config = dict(
    crop_scale_min=1,
    horizontal_flip=True,
    tokenizer='word',
    encoder_fused_qkv=False,
    encoder_qk_norm=False,
    encoder_layers=8,
    decoder_layer_scale_init=1.0,
    init='torch_default',
    learning_rate=0.032,
    adamw_lr_other_params=0.00077,
    batch_size=64,
    lr_schedule='cosine',
)
Rows from block 3 of the text decoder, named by matrix and row number. Rows with one number belong to one neuron. Each number is 50 + 15 x the weight over its row's rms, rounded and kept within 0 to 99. All counts start at 0. After the name is the row's rms in percent of the matrix's.
# fc1: MLP up (decoder.blocks.3.mlp.fc1.weight, 1152x192), inputs 144-191
# fc2: MLP down (decoder.blocks.3.mlp.fc2.weight, 192x1152, transposed), outputs 144-191
fc1.88 091:74 48 53 32 47 34 40 19 40 67 54 39 82 73 62 25 33 69 36 55 46 66 43 40 51 33 48 36 44 30 56 75 92 94 61 59 46 55 31 10 24 30 45 43 39 46 47 35
fc1.89 084:81 62 53 50 56 61 63 61 45 30 50 60 60 69 35 38 53 22 76 66 83 62 46 43 55 88 62 30 39 63 31 41 34 60 64 60 53 67 53 49 53 48 55 44 38 27 38 46
fc1.90 085:55 48 58 77 49 56 51 66 69 47 48 39 60 57 56 39 47 48 50 33 41 49 16 24 52 47 61 38 34 35 74 58 67 45 36 74 61 50 42 23 38 35 44 63 64 61 36 36
fc1.92 116:32 41 28 19 49 51 39 51 54 52 42 54 45 50 36 56 67 51 49 60 77 60 56 27 50 46 71 24 39 87 24 25 51 45 55 17 53 25 55 54 34 40 58 63 31 43 39 56
fc1.93 131:42 48 72 42 44 41 56 64 50 42 23 53 46 46 28 55 40 65 64 57 64 63 49 50 40 45 50 45 41 66 57 68 48 43 36 81 74 32 39 43 23 50 21 28 30 00 29 54
fc1.94 141:41 51 54 62 35 65 26 65 64 44 38 44 38 66 47 52 43 56 50 49 54 80 69 53 54 57 47 38 34 59 49 75 37 57 75 43 53 33 44 25 34 47 53 68 33 27 24 48
fc1.95 104:45 64 41 42 74 61 33 69 41 37 64 54 38 37 48 53 62 48 51 50 65 70 36 58 47 50 89 21 44 53 36 42 37 54 32 88 75 38 77 32 43 59 51 48 73 57 58 35
fc1.96 125:67 15 69 55 71 61 68 56 66 34 55 57 35 17 22 67 21 48 69 54 45 61 34 60 43 58 78 47 72 61 50 54 39 40 55 30 54 78 43 47 64 33 24 37 50 04 39 55
fc1.97 123:57 41 19 76 30 13 72 59 51 66 46 39 80 38 53 53 44 31 48 46 55 53 37 62 57 63 51 29 09 63 48 36 65 65 39 65 80 46 53 73 37 61 60 53 18 43 54 62
fc1.98 073:37 50 51 62 90 29 55 56 38 77 15 74 55 40 81 63 53 70 71 38 63 53 58 51 41 37 94 41 47 69 52 20 57 78 51 78 66 53 47 42 32 50 54 30 67 22 20 61
fc1.99 077:61 74 43 52 53 40 74 61 59 69 57 55 60 73 39 54 32 38 64 51 86 76 52 30 51 58 46 40 51 69 37 43 47 56 42 46 51 50 51 43 45 59 71 61 42 71 27 53
fc1.100 102:42 61 42 48 54 49 63 67 51 43 30 45 57 60 24 80 53 49 69 49 79 76 44 60 34 56 38 50 66 88 54 42 50 74 55 88 59 59 34 65 39 63 40 43 41 45 14 46
fc1.101 127:47 32 68 58 61 42 37 54 55 78 41 53 60 47 37 38 48 45 33 47 16 79 62 39 35 28 68 42 54 43 53 29 29 40 37 91 53 59 32 18 28 47 41 33 59 40 64 48
fc1.102 085:84 85 34 52 67 32 39 68 38 55 76 50 38 49 29 69 54 30 31 64 58 31 55 54 43 58 49 38 49 75 33 51 52 55 33 72 27 43 47 65 50 44 30 49 41 48 84 71
fc1.103 108:88 49 58 45 61 43 41 53 73 75 71 51 48 46 48 10 48 50 42 60 61 44 68 54 49 43 46 50 42 43 73 52 49 36 99 38 49 30 47 58 64 49 51 45 38 47 75 69
fc1.104 102:54 42 39 52 51 47 37 33 53 60 56 77 50 50 24 52 58 35 38 34 56 43 34 62 17 65 45 68 28 62 51 36 31 64 63 47 66 45 47 42 41 62 77 60 34 48 44 59
fc1.105 091:61 42 23 53 47 41 30 36 33 43 23 28 73 36 68 61 12 29 56 22 62 38 55 84 37 51 71 61 41 54 46 50 77 40 49 69 66 28 50 50 30 74 21 54 64 37 44 66
fc1.106 076:76 67 49 29 66 21 37 51 44 23 78 40 43 60 52 73 42 43 36 74 61 69 45 26 43 46 71 46 52 69 43 59 62 55 51 58 61 47 24 32 50 54 52 44 64 42 50 53
fc1.107 082:55 36 57 33 42 37 54 48 51 46 33 64 39 48 34 45 60 55 55 56 37 58 45 36 46 40 20 59 41 67 64 34 58 52 52 27 59 55 64 37 39 33 71 51 23 83 44 46
fc1.108 115:48 40 36 59 69 51 41 50 54 53 59 70 55 27 40 73 67 39 55 32 66 43 50 68 50 62 75 16 26 66 21 45 29 72 37 79 74 61 73 48 61 71 31 70 61 59 49 42
fc1.109 084:79 36 44 57 78 36 40 35 51 44 52 20 69 78 26 56 34 66 51 56 71 69 68 42 51 54 56 21 24 62 41 41 40 62 47 46 59 48 57 63 58 66 43 71 41 46 16 35
fc1.110 084:67 68 35 48 70 40 17 87 35 36 63 54 34 77 51 41 66 37 53 39 62 20 69 41 57 45 59 31 53 42 58 45 67 59 60 49 38 24 58 56 72 65 60 61 43 53 51 35
fc1.111 096:74 44 47 20 73 58 23 47 33 64 31 56 49 31 40 64 37 47 26 47 29 40 62 65 27 23 74 79 52 32 41 35 59 36 49 45 60 44 40 44 27 45 27 24 82 34 63 49
fc1.112 082:67 67 47 65 63 66 46 77 54 70 42 66 36 63 33 54 53 39 57 49 70 39 59 37 42 80 65 49 47 50 69 63 84 60 43 62 60 36 27 37 33 48 61 67 28 43 40 46
fc1.113 097:26 36 53 25 62 87 50 56 40 46 10 73 71 37 38 64 70 56 61 29 76 56 34 42 66 53 59 35 57 51 64 48 44 41 51 51 54 64 47 74 36 47 49 55 48 34 28 49
fc1.114 144:41 21 26 46 56 11 45 44 38 69 48 79 52 61 52 56 64 51 37 08 46 38 66 56 54 44 78 64 51 40 35 46 63 44 67 31 40 60 57 50 54 77 36 24 35 73 47 54
fc1.115 096:50 34 47 14 67 48 42 24 15 39 32 63 51 56 51 34 61 59 28 73 68 22 27 65 30 19 58 42 35 35 45 49 54 56 64 49 52 40 60 51 42 25 56 44 72 45 45 09
fc1.116 104:47 76 45 62 47 42 71 60 75 57 43 44 51 16 51 50 32 58 75 61 47 42 59 37 45 46 50 33 75 65 55 15 61 50 37 31 42 36 62 45 42 64 39 29 35 61 59 45
fc1.117 109:34 48 40 43 38 37 62 60 27 56 50 44 45 66 27 33 51 24 43 57 58 18 55 68 69 49 51 38 59 52 54 45 48 47 55 57 55 32 61 58 66 91 40 48 92 69 78 60
fc1.118 109:40 40 42 51 42 33 37 38 51 38 24 69 67 53 69 45 40 58 71 29 37 50 39 77 53 74 46 42 22 44 41 45 59 59 34 41 52 26 53 26 48 43 77 72 13 41 23 56
fc1.119 119:76 35 62 44 71 59 31 70 44 60 59 41 53 90 64 27 24 51 49 57 82 61 65 47 55 32 57 45 15 33 69 63 35 72 64 30 49 53 50 28 64 36 61 54 51 69 61 41
fc1.120 091:60 37 49 47 20 45 51 54 42 61 74 53 17 36 58 64 27 33 59 45 47 43 49 70 20 41 57 66 48 33 72 42 39 15 28 83 65 81 45 42 39 59 53 25 25 55 78 41
fc1.121 089:53 33 37 41 64 43 39 13 63 58 41 44 42 44 39 39 39 61 27 13 32 55 44 59 38 24 75 59 75 46 58 39 54 35 58 65 68 55 35 24 41 26 33 47 77 23 68 56
fc1.122 105:50 79 39 63 59 47 54 40 54 64 91 61 30 28 64 32 69 40 42 57 38 50 73 40 46 48 41 41 60 71 67 31 58 34 55 44 61 31 20 44 63 37 26 56 41 46 57 56
fc1.123 106:44 51 20 59 56 51 52 56 48 17 34 42 74 24 59 62 50 59 37 36 43 46 30 60 43 48 39 41 53 63 71 24 59 66 43 45 61 36 17 63 32 66 62 78 30 28 35 54
fc1.124 129:36 69 46 74 32 60 61 61 53 51 39 56 53 43 37 37 37 27 54 56 43 46 27 72 63 60 48 35 63 75 50 61 27 62 61 40 75 79 67 30 63 62 44 64 28 48 65 29
fc1.125 087:49 27 33 51 44 33 57 43 50 65 23 59 55 69 46 53 48 62 21 26 50 45 42 38 64 53 61 30 42 50 46 41 42 59 51 56 45 75 43 52 25 52 64 50 31 26 59 53
fc1.126 087:33 41 57 49 48 49 59 70 47 57 27 54 42 48 14 69 35 23 42 55 78 32 41 35 30 44 27 52 47 60 52 62 49 51 55 30 45 62 36 66 41 31 64 31 62 39 39 47
fc1.127 118:45 34 65 52 41 50 50 59 71 35 50 43 52 28 54 57 29 70 49 49 37 44 60 53 39 38 51 43 66 66 55 40 60 15 44 62 57 46 35 67 47 55 47 66 79 11 57 48
fc1.128 075:61 58 72 54 48 18 32 60 49 37 46 38 56 61 54 51 06 38 57 86 47 92 63 65 29 45 54 56 57 46 46 62 75 69 49 59 73 39 36 35 52 26 49 71 44 48 47 38
fc1.129 080:75 32 29 38 60 59 33 61 55 58 42 62 59 81 66 62 36 71 47 49 41 67 72 60 51 19 46 54 61 27 55 59 19 52 55 68 64 31 49 29 24 35 54 43 54 58 46 60
fc1.130 076:51 37 35 49 66 46 56 69 44 75 25 74 51 39 48 75 31 65 34 36 32 68 64 32 27 40 57 51 62 45 75 29 55 60 05 80 66 37 40 27 20 29 56 66 52 36 31 52
fc1.131 097:41 51 59 46 70 66 42 54 63 35 52 67 29 39 61 68 57 60 65 51 77 50 26 30 52 25 63 34 62 63 43 71 52 58 39 73 68 56 66 49 53 51 68 52 47 54 60 29
fc1.132 074:52 53 60 38 93 61 70 77 50 71 61 35 43 55 46 56 30 27 58 57 45 63 48 67 64 75 79 41 61 68 35 49 38 38 21 71 36 56 34 33 44 47 76 76 70 68 43 62
fc1.133 080:58 50 52 61 77 74 35 48 60 26 58 56 59 56 53 75 24 57 56 47 61 48 44 90 49 40 94 44 41 56 40 67 40 55 42 64 53 39 44 48 46 69 37 70 74 38 50 48
fc1.134 102:48 35 59 34 64 64 48 59 25 75 59 71 51 82 45 32 62 45 46 59 68 48 54 62 46 46 49 48 53 35 70 59 29 31 91 28 27 48 59 46 70 65 62 53 68 86 59 67
fc1.135 117:43 58 48 69 51 35 25 40 62 73 35 66 34 75 42 53 48 43 44 44 64 62 49 13 60 24 49 51 39 55 54 60 55 75 49 50 45 57 43 22 41 56 63 68 31 70 73 37
fc1.136 097:66 35 46 32 54 41 57 42 37 38 49 31 55 94 67 53 78 61 37 48 34 70 46 35 51 63 76 62 51 35 66 37 52 56 70 36 54 63 30 28 30 28 44 42 46 43 31 51
fc1.137 089:60 27 36 38 46 38 63 36 52 54 39 43 47 37 36 70 35 69 65 34 94 87 68 69 35 62 50 44 37 78 57 39 44 46 41 38 66 51 56 95 48 56 43 51 57 27 33 63
fc1.138 087:52 57 28 36 61 35 47 49 78 50 45 51 64 48 46 54 52 59 23 29 64 65 45 71 34 62 34 15 47 87 45 44 42 87 26 52 55 42 38 14 30 58 49 80 45 38 32 43
fc1.139 085:42 48 43 47 25 55 52 73 43 58 36 48 55 39 22 50 67 32 59 43 76 45 51 30 41 40 24 46 43 48 55 43 55 48 62 65 35 43 59 76 65 48 66 59 56 77 39 08
fc1.140 142:47 54 33 36 34 50 20 62 71 49 40 54 32 66 49 67 22 43 47 38 37 73 89 74 31 70 54 51 51 40 39 74 60 53 59 65 64 45 60 42 17 31 84 69 51 44 37 38
fc1.141 086:43 34 54 71 70 34 29 46 72 15 53 59 38 91 57 53 49 37 70 49 73 57 81 51 50 23 54 27 56 50 47 69 48 62 64 72 52 42 50 54 64 36 52 68 61 49 45 68
fc1.142 093:77 62 39 67 38 50 60 32 61 41 43 48 54 62 61 61 50 54 36 53 49 57 56 45 42 40 29 49 45 63 81 46 62 58 59 43 48 20 19 39 65 39 58 84 40 46 36 37
fc1.143 091:71 55 48 73 77 61 26 63 60 64 59 62 60 89 49 35 39 41 33 52 78 70 60 27 54 44 43 73 36 50 35 38 41 69 81 58 35 49 47 32 71 63 51 70 48 46 56 52
fc1.144 084:90 58 16 39 56 39 62 35 31 52 52 63 59 81 75 68 45 38 47 46 74 42 35 33 46 68 43 39 30 49 57 53 78 55 49 17 35 35 36 32 53 28 63 57 26 61 19 39
fc1.145 115:54 31 70 73 69 28 45 80 61 57 44 46 63 40 19 61 46 41 51 36 49 51 60 55 30 41 53 27 46 47 34 46 60 44 27 75 53 34 41 39 42 36 34 41 70 33 49 42
fc1.146 085:88 42 50 32 46 57 50 66 62 45 74 36 60 82 24 67 37 54 53 50 72 40 45 70 20 39 77 63 55 39 52 52 38 70 56 36 43 56 43 78 49 28 45 52 61 37 64 38
fc1.147 124:48 45 32 44 38 38 35 45 64 78 31 55 54 44 11 50 46 36 60 49 55 56 36 43 41 45 39 55 23 66 35 57 46 35 43 47 86 29 64 38 47 52 63 85 19 63 38 46
fc1.148 098:54 67 73 15 55 37 50 52 38 42 40 48 55 51 44 54 28 54 54 39 66 52 72 83 38 79 66 28 44 66 49 70 66 53 28 71 81 62 69 45 48 35 51 42 68 60 28 37
fc1.149 106:34 42 30 20 81 37 53 50 32 37 55 69 44 59 81 42 57 29 37 53 50 95 65 35 75 33 76 25 71 74 52 66 69 63 62 54 75 55 39 62 46 44 47 67 56 49 40 48
fc1.150 101:56 56 62 43 73 48 55 73 60 32 70 30 50 25 66 40 46 45 50 54 42 33 40 64 51 47 36 32 61 57 56 38 38 41 54 51 89 32 33 37 46 61 74 74 73 49 72 29
fc1.151 111:58 29 53 83 68 43 54 55 73 38 63 67 74 52 47 60 13 43 49 49 55 66 51 54 20 30 45 43 44 58 55 37 27 50 28 58 35 66 68 51 53 45 42 77 46 56 53 58
fc1.152 099:73 58 36 47 58 64 55 43 51 45 49 49 63 57 45 60 33 78 83 46 44 65 72 41 33 41 59 37 49 43 47 40 28 63 28 31 21 69 50 73 59 47 43 29 48 67 46 56
fc1.153 094:58 54 39 57 54 39 33 68 57 10 53 55 32 46 67 39 62 39 56 49 94 25 55 46 37 64 51 34 64 57 57 52 46 60 41 48 44 46 42 79 51 44 48 51 61 53 48 56
fc1.154 116:41 57 42 76 69 59 64 42 77 36 15 59 42 36 60 38 56 70 68 62 35 43 62 52 52 46 79 55 58 71 43 60 38 31 41 40 40 52 31 41 69 64 55 45 53 63 44 57
fc1.155 136:63 44 42 36 52 46 80 53 50 42 44 31 62 44 35 68 35 66 90 50 69 66 25 81 44 42 43 52 51 63 57 59 49 61 56 55 48 83 37 62 43 48 43 69 40 39 57 46
fc1.156 103:78 54 42 39 47 56 86 72 51 75 78 77 28 34 56 48 72 51 43 59 40 58 58 26 37 76 54 59 61 52 75 46 69 33 68 27 45 67 43 55 66 34 50 50 27 44 61 48
fc2.88 115:62 79 54 47 63 65 51 58 70 55 63 54 23 58 57 67 55 31 16 61 50 48 50 47 45 72 76 65 22 68 62 66 37 41 69 55 61 66 41 65 42 68 67 52 67 59 61 56
fc2.89 045:26 56 49 52 69 73 28 58 51 75 64 62 78 63 47 43 59 48 39 54 54 63 55 40 29 47 75 46 66 78 43 67 24 64 57 50 62 54 39 36 64 61 27 47 41 49 31 62
fc2.90 060:56 36 69 61 52 64 35 43 40 28 57 56 35 59 46 58 27 51 35 73 19 73 74 37 26 27 28 52 23 51 35 40 39 58 46 57 42 48 46 57 30 46 38 15 48 50 44 57
fc2.92 118:47 50 47 42 31 52 52 32 44 62 33 44 48 54 26 49 52 15 64 68 55 63 47 33 44 42 35 60 57 58 53 58 67 63 41 52 60 39 45 54 50 36 56 74 47 68 66 20
fc2.93 096:50 67 56 51 52 47 56 42 60 31 43 40 45 53 35 69 54 46 77 66 80 51 58 50 47 75 49 42 60 84 58 76 33 40 51 65 35 51 56 75 47 82 45 27 28 35 30 64
fc2.94 142:60 48 33 39 33 66 33 52 65 46 20 54 26 77 66 51 33 50 73 40 59 80 80 30 45 47 27 60 39 44 65 66 41 70 73 36 71 33 51 31 55 31 58 69 38 52 52 46
fc2.95 104:27 76 70 59 66 71 42 72 60 42 76 61 44 43 72 57 62 66 48 62 62 63 62 81 56 30 53 36 54 60 40 45 50 60 48 77 54 38 78 84 56 77 41 58 63 46 53 47
fc2.96 105:68 42 63 52 49 54 83 60 54 71 70 78 67 34 39 47 57 18 55 46 42 58 28 43 74 60 45 57 54 38 67 49 53 55 59 55 41 43 33 73 50 40 44 39 44 72 66 74
fc2.97 094:76 62 62 58 58 51 64 41 49 75 48 14 67 35 38 49 50 59 60 49 43 41 46 68 46 44 50 49 47 37 36 36 05 74 69 37 40 34 66 64 49 66 65 61 58 70 83 50
fc2.98 077:46 57 61 63 44 44 51 55 42 51 29 49 66 81 38 42 33 39 73 35 55 48 56 43 52 51 55 51 41 53 45 73 73 38 18 31 48 56 39 49 49 38 40 63 56 27 51 52
fc2.99 037:27 54 53 79 43 58 54 58 47 63 49 69 51 32 46 58 39 34 51 37 55 44 74 39 60 25 47 59 40 57 51 46 27 77 62 74 24 58 34 67 47 63 60 33 60 42 28 50
fc2.100 067:46 54 70 61 49 49 51 32 65 24 43 61 92 68 49 78 34 74 56 62 72 47 50 60 48 43 69 59 37 69 46 19 38 45 52 57 76 70 37 80 48 72 43 69 39 36 40 59
fc2.101 107:35 18 60 63 56 63 38 44 54 58 29 75 43 60 37 35 55 50 44 54 18 72 45 57 26 25 65 47 55 40 33 33 29 35 55 77 53 42 61 36 31 39 34 32 59 26 66 55
fc2.102 060:54 74 40 64 51 41 52 43 59 45 71 64 47 10 60 41 69 32 61 85 48 47 18 67 64 87 54 36 68 59 36 45 57 13 30 34 43 48 46 31 59 58 40 54 54 49 40 56
fc2.103 077:38 59 60 64 50 53 29 62 48 59 56 64 64 39 57 25 35 53 34 55 50 49 73 37 62 70 69 39 52 36 40 38 50 30 67 49 57 34 59 66 66 25 25 33 28 33 82 73
fc2.104 119:56 32 16 38 39 61 63 24 52 56 31 49 33 49 64 29 59 39 52 55 38 39 43 17 66 34 69 69 48 65 36 45 60 65 55 58 45 55 54 44 19 53 54 64 13 43 37 40
fc2.105 072:07 71 59 48 51 68 56 46 39 56 44 34 40 55 30 66 75 51 57 50 40 56 64 68 53 57 38 65 38 58 44 57 63 61 64 70 33 63 80 48 28 79 96 36 47 64 45 35
fc2.106 049:40 37 42 47 58 25 41 29 38 52 50 46 53 61 71 70 53 52 44 54 48 63 55 51 45 55 27 51 49 53 48 82 53 66 58 35 60 58 46 71 54 65 64 62 61 49 35 38
fc2.107 112:28 47 56 57 47 46 49 44 50 50 64 55 35 14 46 38 54 40 24 50 69 82 51 31 66 40 57 48 61 79 61 73 65 35 52 63 68 32 49 61 51 44 53 77 66 67 45 49
fc2.108 078:45 65 69 51 62 49 45 44 54 22 58 59 48 28 64 38 51 52 55 54 44 39 58 53 44 45 71 37 49 39 33 62 34 60 52 82 55 56 74 67 60 73 38 61 63 41 59 27
fc2.109 077:37 60 72 27 38 30 57 54 49 43 67 40 34 55 55 65 34 37 48 56 47 41 72 61 57 61 68 72 67 29 64 42 41 39 56 50 65 49 31 56 54 41 86 36 70 82 53 53
fc2.110 101:40 56 34 70 53 58 81 35 55 45 52 67 66 46 52 39 52 61 45 45 40 71 41 36 52 25 56 59 51 57 70 55 29 62 21 16 69 72 48 39 47 33 50 29 38 48 52 70
fc2.111 083:32 43 46 70 73 66 61 56 52 58 38 38 67 41 50 57 69 48 37 29 42 47 68 41 46 54 47 49 35 49 44 32 60 42 55 50 72 68 46 65 70 70 66 39 51 48 45 53
fc2.112 052:42 44 57 65 36 50 48 69 08 39 73 44 54 68 41 25 43 48 56 56 69 26 78 53 39 69 50 60 28 45 47 58 61 41 39 55 47 66 48 64 39 48 69 53 45 66 46 61
fc2.113 118:61 57 47 57 66 07 52 26 36 29 52 47 41 53 44 54 26 58 44 48 58 43 74 57 48 65 51 52 49 40 28 47 51 51 62 32 37 51 92 56 43 56 48 42 54 53 53 61
fc2.114 213:49 64 49 42 37 43 42 58 40 48 36 75 46 57 53 54 43 51 34 21 59 71 68 58 38 56 58 07 53 60 35 66 45 66 37 04 78 67 78 69 43 53 67 48 48 58 44 56
fc2.115 165:48 49 39 60 47 46 47 51 53 48 47 39 52 65 47 84 41 52 39 34 06 79 82 29 54 46 57 53 38 48 61 49 36 51 62 52 36 72 41 64 63 85 46 54 30 52 45 70
fc2.116 126:32 48 35 56 59 17 68 42 59 41 42 36 40 93 44 58 60 17 62 47 66 50 37 59 67 56 57 61 73 49 60 39 70 61 51 55 42 52 33 38 43 26 28 54 57 68 37 41
fc2.117 129:49 40 42 42 34 64 63 49 52 60 22 52 43 24 51 56 75 67 42 47 44 54 47 51 31 40 65 50 38 44 60 30 28 23 81 14 20 65 45 59 38 36 52 22 32 53 72 48
fc2.118 072:53 46 23 38 46 53 72 25 38 64 21 67 42 40 63 62 36 49 67 13 75 38 80 45 39 62 54 47 26 36 61 70 37 55 38 33 30 45 65 31 41 57 72 61 36 51 43 41
fc2.119 056:67 46 68 61 65 65 30 55 25 50 68 50 48 74 75 31 21 54 53 66 81 45 67 48 59 46 29 55 38 45 43 62 39 39 66 26 63 57 29 45 73 53 46 64 39 69 39 47
fc2.120 119:50 68 62 59 58 53 43 29 48 41 58 60 45 42 30 43 66 80 33 68 42 59 39 48 74 83 72 72 31 65 42 79 39 78 65 40 40 32 32 76 76 65 48 66 45 49 56 64
fc2.121 088:47 20 65 45 71 46 47 29 48 32 34 66 27 61 46 50 53 51 38 51 31 56 38 56 42 42 43 35 39 36 30 32 31 23 80 60 24 23 74 14 43 42 32 36 60 36 82 69
fc2.122 080:43 55 32 56 35 77 62 57 55 44 61 53 51 40 32 24 47 34 36 41 24 53 59 32 51 44 74 46 65 50 40 35 58 49 53 51 57 34 31 58 48 32 28 62 19 49 44 64
fc2.123 089:70 30 48 45 82 26 74 39 33 41 48 47 77 56 38 72 41 68 61 45 53 54 03 56 28 42 36 40 15 42 62 09 53 47 35 73 49 32 32 21 59 44 59 70 26 50 43 58
fc2.124 211:56 40 86 34 31 78 58 26 38 62 29 60 62 56 64 60 62 39 48 29 41 56 33 38 39 28 35 65 36 41 54 59 37 62 28 58 40 52 52 45 41 45 49 28 41 58 55 42
fc2.125 064:44 32 36 49 23 40 84 46 44 68 64 43 69 35 39 51 45 43 66 54 56 35 54 74 53 70 46 24 60 32 38 51 17 32 51 54 33 29 28 59 60 63 65 28 54 47 52 97
fc2.126 101:59 43 67 34 51 32 43 62 47 66 88 22 53 44 33 53 46 81 74 42 70 39 56 39 45 69 54 43 42 44 52 32 49 43 69 40 40 21 51 75 57 32 43 43 62 58 68 35
fc2.127 126:61 57 50 40 70 47 57 73 53 22 66 38 52 36 50 45 34 53 34 76 53 16 29 73 61 49 43 27 43 35 59 61 35 44 50 71 49 18 47 51 42 43 67 45 64 43 82 44
fc2.128 044:19 59 43 04 52 46 53 60 51 27 38 44 31 65 50 44 44 52 65 24 72 22 35 55 49 47 62 67 63 68 64 46 43 53 30 41 38 57 61 34 51 47 64 62 41 59 63 58
fc2.129 051:26 55 48 69 74 61 48 84 63 15 41 42 53 53 56 57 48 32 42 46 63 59 51 47 74 64 45 41 28 35 32 61 68 43 45 58 33 65 63 56 57 60 21 22 74 43 44 86
fc2.130 055:28 37 61 48 57 40 28 45 55 63 68 57 38 57 46 90 43 47 61 44 39 51 65 36 23 50 58 39 32 64 31 33 57 34 37 74 61 48 61 43 49 43 40 22 64 49 25 44
fc2.131 080:54 47 60 35 77 36 55 63 50 57 60 58 60 66 54 58 58 53 23 53 26 48 62 44 37 18 63 48 45 30 37 55 57 28 38 37 72 57 67 64 56 61 38 59 43 99 27 62
fc2.132 053:28 33 25 45 30 76 24 48 66 42 39 25 63 60 80 62 47 72 66 40 71 63 79 28 78 70 36 55 56 65 45 45 49 23 36 54 44 61 51 45 58 58 54 47 49 53 14 63
fc2.133 070:30 43 30 52 46 93 55 50 56 33 63 36 54 56 53 57 66 71 30 53 34 31 32 48 69 56 53 64 47 37 58 84 29 40 53 36 36 61 53 37 45 62 60 65 63 74 46 50
fc2.134 132:60 73 54 81 31 50 58 68 33 33 63 39 30 56 46 44 56 67 68 65 58 38 45 73 46 76 42 77 43 23 45 22 30 39 54 30 47 55 42 26 43 43 73 52 64 49 70 33
fc2.135 072:49 74 44 63 49 33 69 66 43 55 50 50 27 33 58 56 52 69 64 57 31 52 42 51 56 35 64 46 61 15 62 18 56 69 52 34 60 57 50 45 42 27 55 27 61 51 65 45
fc2.136 170:47 55 23 61 64 26 43 50 60 40 71 49 43 63 46 53 38 30 55 52 95 68 70 36 70 47 58 78 38 66 52 46 73 72 55 49 46 52 49 51 50 43 51 46 45 41 24 55
fc2.137 070:55 56 82 66 67 75 62 53 34 37 41 56 39 58 71 38 45 45 51 64 31 40 61 31 48 44 22 67 58 19 65 35 44 46 73 87 24 47 67 38 46 41 55 52 66 54 56 64
fc2.138 077:52 67 34 42 72 34 54 59 61 48 51 47 29 38 38 62 48 61 56 65 39 51 53 60 41 55 52 78 41 42 40 66 32 63 56 64 42 31 59 50 64 53 46 28 23 54 72 63
fc2.139 071:39 44 47 66 74 53 63 31 39 57 60 72 64 61 70 63 44 48 63 72 50 27 59 62 36 59 54 56 57 67 32 49 56 55 34 44 53 51 72 52 45 34 40 51 75 45 44 51
fc2.140 096:32 32 16 14 47 55 31 69 71 37 39 64 11 48 64 53 36 45 56 42 30 57 76 48 38 44 49 53 50 24 52 69 60 68 53 53 72 45 75 48 40 44 66 43 68 63 52 39
fc2.141 079:36 65 87 06 41 31 31 55 57 40 25 43 38 53 53 58 51 62 34 60 30 64 57 51 38 24 68 37 80 60 49 39 36 65 67 44 56 36 73 47 50 31 61 50 36 44 47 25
fc2.142 054:34 59 64 48 58 30 26 54 39 62 41 54 79 66 69 18 39 31 45 56 62 27 69 44 50 66 45 46 32 31 38 38 39 49 60 49 68 18 63 23 48 68 72 62 22 45 42 51
fc2.143 042:72 73 77 73 72 71 36 63 50 68 60 68 55 62 61 66 53 44 46 53 97 57 38 58 35 46 63 64 39 59 45 32 43 49 49 42 57 45 42 16 59 60 62 36 65 51 72 39
fc2.144 065:70 45 39 52 66 38 70 15 37 34 24 58 72 50 64 44 44 42 60 46 67 20 40 59 56 69 48 47 47 41 48 50 53 79 39 39 19 47 26 32 41 49 59 57 50 37 19 36
fc2.145 072:55 50 83 61 75 23 50 57 48 43 80 51 50 26 29 74 31 27 44 50 67 28 48 60 31 30 49 23 45 47 40 66 72 32 46 58 32 40 57 69 62 35 49 42 60 56 73 47
fc2.146 166:41 58 42 60 72 59 62 36 38 65 51 55 12 47 74 49 33 45 32 49 59 69 60 46 66 61 61 59 60 67 44 71 82 52 54 64 38 47 68 00 46 54 47 69 44 64 40 64
fc2.147 125:45 43 45 43 40 41 67 37 37 44 17 59 37 32 43 48 53 24 56 87 47 36 23 33 67 25 69 37 42 47 39 62 59 44 38 56 50 59 60 35 45 69 58 80 43 39 66 39
fc2.148 065:23 44 54 37 38 47 34 73 57 44 58 38 51 43 35 58 31 53 45 55 67 53 68 67 59 67 68 48 31 46 63 67 61 62 48 52 54 48 79 55 46 66 51 68 74 58 57 30
fc2.149 110:39 52 16 46 40 58 29 59 57 33 54 51 35 51 53 45 86 57 70 56 43 38 77 67 34 39 48 57 69 65 69 41 54 25 60 80 33 40 64 47 47 31 60 49 57 61 38 57
fc2.150 065:71 64 57 47 61 49 21 41 56 40 65 71 45 48 73 17 57 56 33 46 50 26 18 53 67 41 47 64 45 38 48 60 69 68 52 59 37 36 50 36 47 57 56 35 57 46 65 29
fc2.151 129:60 73 29 65 32 50 57 89 54 41 17 70 62 45 52 61 84 54 72 57 65 72 41 45 34 49 65 39 52 62 77 41 45 49 54 31 78 66 43 39 56 51 63 62 32 81 33 56
fc2.152 126:13 30 69 46 54 60 66 58 66 70 62 85 18 33 50 58 45 63 59 63 63 35 55 59 68 56 73 68 42 48 72 58 52 40 33 44 42 39 43 45 20 32 50 59 59 56 49 59
fc2.153 129:57 48 48 59 29 65 69 53 45 64 47 55 44 39 12 51 46 70 61 33 38 34 23 40 50 47 55 85 43 58 49 56 22 37 65 40 24 51 58 19 41 82 66 37 42 37 50 44
fc2.154 119:26 35 68 42 27 55 71 40 78 52 59 64 45 59 50 42 65 50 50 34 35 47 51 44 75 66 66 42 53 48 53 48 47 55 66 47 46 45 32 37 47 61 42 35 48 36 47 53
fc2.155 080:42 43 53 59 25 64 62 53 49 33 55 54 82 44 46 71 44 38 68 41 55 61 23 82 48 33 38 62 48 58 50 40 49 43 67 63 34 84 36 73 62 57 52 88 48 40 44 79
fc2.156 077:49 50 62 52 41 57 51 64 56 39 62 61 36 34 34 43 46 43 43 41 43 52 49 38 65 47 79 56 67 54 27 37 49 36 53 38 46 60 25 88 78 23 34 62 24 48 52 61